From a checkpoint of a small segmentation model.
Model: 4.82M parameters, encoder arch convnext, encoder activation swiglu, encoder width 160, decoder norm groupnorm, decoder activation gelu.
Training: soap at rate 0.0023, 10300 steps, held-out accuracy 97%.
Rows from block 7 of the encoder of a small segmentation model, named by matrix and row number. Rows with one number belong to one neuron. Each number is 128 + 24 x the weight over its row's rms, rounded and kept within 0 to 255. All counts start at 0. Numbers have three digits each.
After each neuron's rows are labels from the 100 images, of 14848, where the neuron reaches its largest size: "top examples" is what is common among them; "place" is the part of the image that holds the peak. Only what is clearly more common there than usual is listed. The data: rosettes with rotational symmetry.
# gate: MLP gate (encoder.blocks.7.mlp.gate.weight, 416x160), inputs 0-159
# fc1: MLP up (encoder.blocks.7.mlp.fc1.weight, 416x160), inputs 0-159
# fc2: MLP down (encoder.blocks.7.mlp.fc2.weight, 160x416, transposed), outputs 0-159

gate.111:089166137121105133108146127171154095177146070165166119096134078125133105146150144124148131158097125117131135119128117145189150122130111088128166117143122097119116133124144092120081137123127140113124119177153107110111135104151160109158137123142085082108130134140122116129115133137135138111167170152169139142052149103123088126139125132091123116107159115142151126169089124120124123111167166164138132099099127124138157117115153142148110098081124120165161128097139140108089109147125130
fc1.111:122160095136078126171171131157114142156099143141116149129107152115118113187123150161155148110117159101109131126146092146149146101111090082142173136152149124116130166110175126118113139166150108074118118117133107095090113130152122137121111110090112097135157156112073165138100110161111129137123137081171137114111151127139129145096102122111165123125156131098158134149117117130105114118170145151126128109138146079147170141116126131099144172122140104158149166156130116130141117150184126
fc2.111:089162133133115101115117102130119125106092131158108110180102122109133136093121130125097130149153105133126146067119145191138145147180080120125099167157145109122121102148129112120146123141124115111120119132153123104100113127140144150109117114131131088133148132136131096106121121151108137133085118156113147130175144152088149102153114145162122131121139116110103146168116171130080152094149162142086080087207124120156124122141127157083096105170106113120090138128165125127120152105141136
top examples: dark
place: top centre; top left

gate.26:145124162135127151157121118139179091104126139145164111139154107131120151142155116130133119172152065137101122142121143112137156127113129148147099104104129133126127133144123160148138088131145093087088133120096140148202142108123115099100169138132123113142147138112114129119124156124120150117108118086143138123091160090135101115134066116089167142098141124155120156136150157172158120110116127110095124131149125123118091126099096089148124158101176113122085154146143116128204135139165161
fc1.26:133155113136085145091105108110096125158118123116171184137105110143138122118100160123118125121099092083168146133131118124085117149146099143071143165126121122114099094125143150124089118114153081155128133098107131144047105150121135145102097099147184148093116084114096137137153138142143075133113144165103110118123113145148153124119178131156126108126141141166164126168113095080154147116105142145133136107134137144087124134124142145100134101098106121104145127127131122103143152124131152
fc2.26:089131089108194116116130115147120113115108097157134124123110125114135142138130090161092189142085127124136131088109134117132147152128114106136137142093110126165087163117113119153155088133085141107152152091133114116114127119113092147137107127139111125134144113118180154134145121149128122127119074115114122079130143150127101109184117143123110183101135127108164160130153154142164182134164122125139130099130160088189126143112104130154118108115132112139119101130129124071144179130118091
top examples: vivid
place: middle right

gate.306:136142166134168129130140146129132117098072102121155112126157133144143121091129169153148138154113110155090086130101182137107169130129097078134112162154149100148073124126151085127110136146073132146169157153159142122151084173148150131133145104123133147130126111092149145155130140106130133096144108111119127126113106172135124092111097132056151142072153125160129104138114153124124110143150125159102118101107122099112122120088109111143087145147152115144106121119092112134141111135120098
fc1.306:130104135137117111123098143116111103147150141135140127130093104104143104154138121097102103067134150120136172113164080095175136141093147127098113105122130168122174114132131104109159095110158133085122076115084155189128189125143077086084113157168149114170091123155101126114151123127128136118116141136119107141114148131143160139140158159157131095142142138111124148136149119130124154148116119121181149149159121139160126093157137145157111105137095132137096104107120148103122141150142154
fc2.306:148123130148113118136122143167139109145143124118162133097154159100131145075107118150148135149123144126138156124172152112143161113137132116130071121157131165115141100125106136118159078161115170135089143093132108128130112141103125107111160128112099167136124097131148146158101169146126145178094102110153089157119098124132090161107129151131133106146117108120155156195124101168071163120099111141128153155158128103162127134178137139153114164127175151102093130150112112106155135142112127
top examples: pinwheel
place: centre

gate.25:132089126087093137134142133150118104131155120124121127112153163100133104096169080132111139168146113108139130167116104153165133130156123162121088154137134125127135151141132152106136135143118164161093129163159145138142136135110126152082080145146118130111143129114110116118086111114121146144155110112135109127184167196140137144138132087089099107129163077150141134147101118127119103159102121148109141100126128155128113087168129178189090124121092115137077107124167093113119119104139136
fc1.25:141121088155107173113118113103130113128095098163161124088192080125136093147120147117133107143125121113172124077140151201080130118114145143151120083112123126117095144139155116085123089118123120155136108131116156094136163128135129137125077126132120159136152136122107146135140151114156099120128098149081143127086113144126115146107159110119151134078150124137175147143135099139125131153150133136092100100092109133105137070140158150138135143146117163119139137131112137161159154139136076
fc2.25:153154141090079152146139123139083154145113073117112110171109141149105081136137130141136128133128149108108135126149148128136107168143167124128111090158155111135157137142167139102096132142149161144125177121123108157095090132106106112174130098115127123094085116142133129159141151090113121122139144142162181097083133132098099154119144167135127129148143126118153086089086127098107123182108143152147092108146146109139121127103126122074088094118095140130119133156171145126102140118117154
top examples: vivid
place: centre

gate.11:132073159141120109101094124151151145122100095112156125097144078100145137105103115125094134185148104129100163136128114138138154130134139132089131101169104156173122139152146161126141085127046125097167101116136113124115172156174158115133111100120114149109143126130170147135117126150149161074143120138123116111075103098170124130112149126120113112130143123170095168187107101130096121103123147115136153148145114113136097116162121147148137152125118130142146149119117144161123134142137103
fc1.11:131155074115149158091153115102107109137138189109091114115120170150129121141124161154148121100112150108125128117118111110166091148124112089155128172099146115112102104117122120175086146102177134162106162171093172147154090134137113113116127135129134115131115126155120143120127107095116083160119109148118164165209157123101104176124124158091162137138113108102142108091134140137131114122118089141140129102120132159122128143110151129109126105116135149136113142140130094104126101076128144
fc2.11:119133138171145137155144083154148133082125128091163154159137092150171108125127117135128148112111091163159109112141135090154155102141103137099159113127122100125146166171117133161145153141169135182108221107146086120120136133158170102122135126120142150141127144138133143108154153125127114104098148146079128138101135153144134128110144157140146168136088115101137114114164099127105124135154146144111128136100103121117163144133132101120137103146109170133153152186134124092152093107107117
top examples: dark
place: bottom left

gate.237:136118147100140137111125150108163122148130132119086094149112143131098155139159132087159115188171199143102131133159127096117115178125115112131086182104128166142136158159130138133135071124117126136160108154138120155145124132109108117160069138104123130135181104090156113101160132132095098097131132146124091144165098168140148096113099152124145142140151108124109148152174132148133148124148131141138095107122160154135094102125121136124146111110154136121116132094118124149119084086144151
fc1.237:111111061108129100096159092152107130139106092136124113119145122137127124125147126127159155087140173122116126138163134142112163099093110132118138128133163101102121052121124140131083113163114119140182140157148109169120092074119131124123114104124112098089128161121130129107130142170123123150114116120120103143101136150123129083107109132132150117136149143096129143134201108115167139138146151125097122071121185124117122134115154122120186110100137119090117117125088164147110131097134134
fc2.237:126118178099157139089158097146117074136141122188122172124130119128117125171130134161122081120140105140129168145095156098152076098139111143183116102149126166147124117121131103097143125127119125142150117118115119184129103154110134140113134122123184139091124084154142108168154123173112129130116155108128098150104126146131126110131145126076133136102103125119099112134128122157117142157135112133140067106121141154125110130098093136172101130150091134116163124147070149119105129083130136
top examples: vivid
place: top centre; centre

gate.357:145117125114114105133144148125155127121130124118119121155170145143133149129118134158119134119171137137141086117101159113132136121128126127125120156103147150073135157155154146157098122088152095128133129127076095127150119140095120163143116085087157131121161089101104145094125093118111118132159140135147113163146183163114112157162087176086110124079127126094136117158121066130115158145156124112092113121124134144140122124104143142178098133107149158095108136114110148084184096137081109
fc1.357:135120118156100116125186148127138118149117152117085120155198151130134141144151131146123140104162125149176089118132164150144131119112104118134142127076137128108123153117149142168116150081142124124137117112084088133147108171103131156078131065063155119093146119118112146109113109155127110125173163137154117118137156124126145118133094138110127121070147139131135101128123089116149154146117148120145124129148141100140131128089079107144093136110155162079151125132118116128159086132091129
fc2.357:122164136131170119148141139089135147170143091159154138155125097146123135136116109130142127164086112140118097118090136153168135106142150086143164145063124110118110123122145065088162117115081171102130100150125116134140145090119134091122109118095137125134115120171124102118127096157105097117099089158096135139097170167113127170114119145120164131147132139134160106106125065102128101112125138154148083129102160100123118124140127096126099142090141151151121124107088161130118148122131125
top examples: pinwheel; pastel
place: middle right; bottom right

gate.136:111122166113116164128165125132146123108163137105173149157163094147130149121081152142140122121092142154120109107113115117172147129160158129098121150118109180092166127128105135137082124141101169120138187139102120120159114119132142137129151138123108111156171150139114119114157090079145103123130135170119097110138140106109147087089131101116091166146140170105116131136130081107096088099120144121120105114118125142140101124129130108129112115134094147137152167122040135153100149133144120
fc1.136:132165132157106092134089164116147142122161126160121106105101139105122146146183162109108132102126130116106121134134148175119120144132052121145109135068160176151136102154176144106162177096150121101131128138169157139098143134121123118142094151101127096149066088074162122123090141114140178140147082089117084115142112131149128139127117114118150114127108117137111156145146135127137116123127135135124147160154113109125128109112126104113114132139127131167095161163157122139092129130155122
fc2.136:145150090100119139153162130133106109122103158119129088138166123119142098132074128108116132151170129120117116087138147144159179133141128145141099170159143107104105113168120138195119125133156151129111136137111106086105114110152107107071095097078147133140130172145121132109129110172089102117135156124119117145134144125093117133120103139118069160138171089126120151118124133086132131147124150132156124091104115136110152102155145137082137152151103134176130120146139128121108195109131113
top examples: dark
place: bottom centre

gate.312:177148112118138142127110119142099098105141120133088155118113115098103082099112134123154136122141141116080085105114089143120136111131132098103171113098141120095083141132087159132142175128142122121153131113112118147140136136128126067183101133112135121153126128113111134115105096132127109156113112093143119167147177143106118151137095134086158142161112128095138123097130073122146155064127126123153137122114167147118146162137061113142135126119141142108096184158118130137133120098161163
fc1.312:158122092141151141144156106114103122131152112163067111096108117111127103113095138117124135079146129097097078095149103154130142084145147150101182133096151093100094129145100145130134180122150156126168146124146125134125112118132135105180098119113138088159122160131106122075143123149152120155145143106163099168150163119141132135163101110135169154156108113108149121118109089104127142102153129132130131117113152156102153120131067081115127119138131143106083135155128138118139084129146136
fc2.312:139112119131124086111127137088150122177162149156150116145099120106143135152122139146111096116162098152115113117135161147096162115130163102131151104110106110117128110090125149166158128127132130146114141101123129092098130121160119104138102143100140101133143112133138104084093157133113146112116095167165145097083140117108187105126162144162141120135134146153125122140133127155141098128081090111125092170159169111150144140130066138090097130165148116118143149068135135099173086146110160
top examples: pinwheel
place: centre; middle right

gate.198:124128121131127093160110134122160117149084145115144152133163138136150118123112119165117092139127144074081137112089121113119107140103134159107140153131074107077110130112136099121148144137131143155116132142110100110163147159114088098166132112094067154100161142104082147093149136110098145133107172125143129123152134137122183081134127151149146146118096089120181159161103145131133131140164142127114090137138154125100128137144123169108147096105108120138126161102109182118112147149151093
fc1.198:154152105139113104125152120125115116138124160104139135149158143108132121123133136145130143159114098085092099156138137074182090145109127116098131159161114144095107150093140107122116160137152147130154094155142117119151205131111098116187119115114116077106128133142131143068099140105100152132108159113142092126141159155075161118127093140145145133157118126086115123138133150139153137157179131134091087118132133132076125161109134193124129102102138129142106133120110162144125114126123132
fc2.198:132128091129122088118086119168170145102192094132106135117134163159084160112129137114141104116149109130109152121145110174110154110136071135138117134111139139135141110164126109104154156099101108100090119160136135197125096114089127121119121145127115094140129136144121138139066161121171180095143101120134092121097140147151135166090086120132107074117117115132116075130143126144148137133128146136083134115149117126162121136115096128134139106187122120125135129100104159122117146120106134
top examples: vivid
place: top centre

gate.335:121125104128125130159136082156117111151116129138170102113090118108146129154081141108142144104121138118101119116121098115104155090149129171091142192143152150196079123101176123152134148112121138117115134137093105096137143127150142114138117144079140117119140189123139150137131125095120155113111095122092111127089144157131131131169152121113104158115143155109145118117127098132145134114109164131128113109083174131196113138149124142142125120089127125134087193104143149160116167113126123
fc1.335:122151108131104142161137099119123151114166128124129138159096121079123143132159098147137151091100110138145122142133164161095132118129132147135104129107133183106127142149109177145119145165093090127160115123115100156130112117088090090168138132121146142146136121137133113097127101147078132163108068145103107174144128119165128103085136113139057155099136155084109113158113106150128186146139117130133126133138151153116121151115117095155107132109160143130109185159127120139102150135117088
fc2.335:105135122097094130149148100108123115120088149121120103074129108145146113151165110128124162130160169118092128165128184131135132113141120121117165110152108172111071150134112124125127142129170176132137134141176100084083145128139095079103106089135119111153094111111126119151100146157120093158159141116143131164129152147110133100133161170144162172107121145129114167106138104094099154147109127162124137157131098137138136152122120132156110135147173155167149153157171123150118116130101115
top examples: dark
place: middle right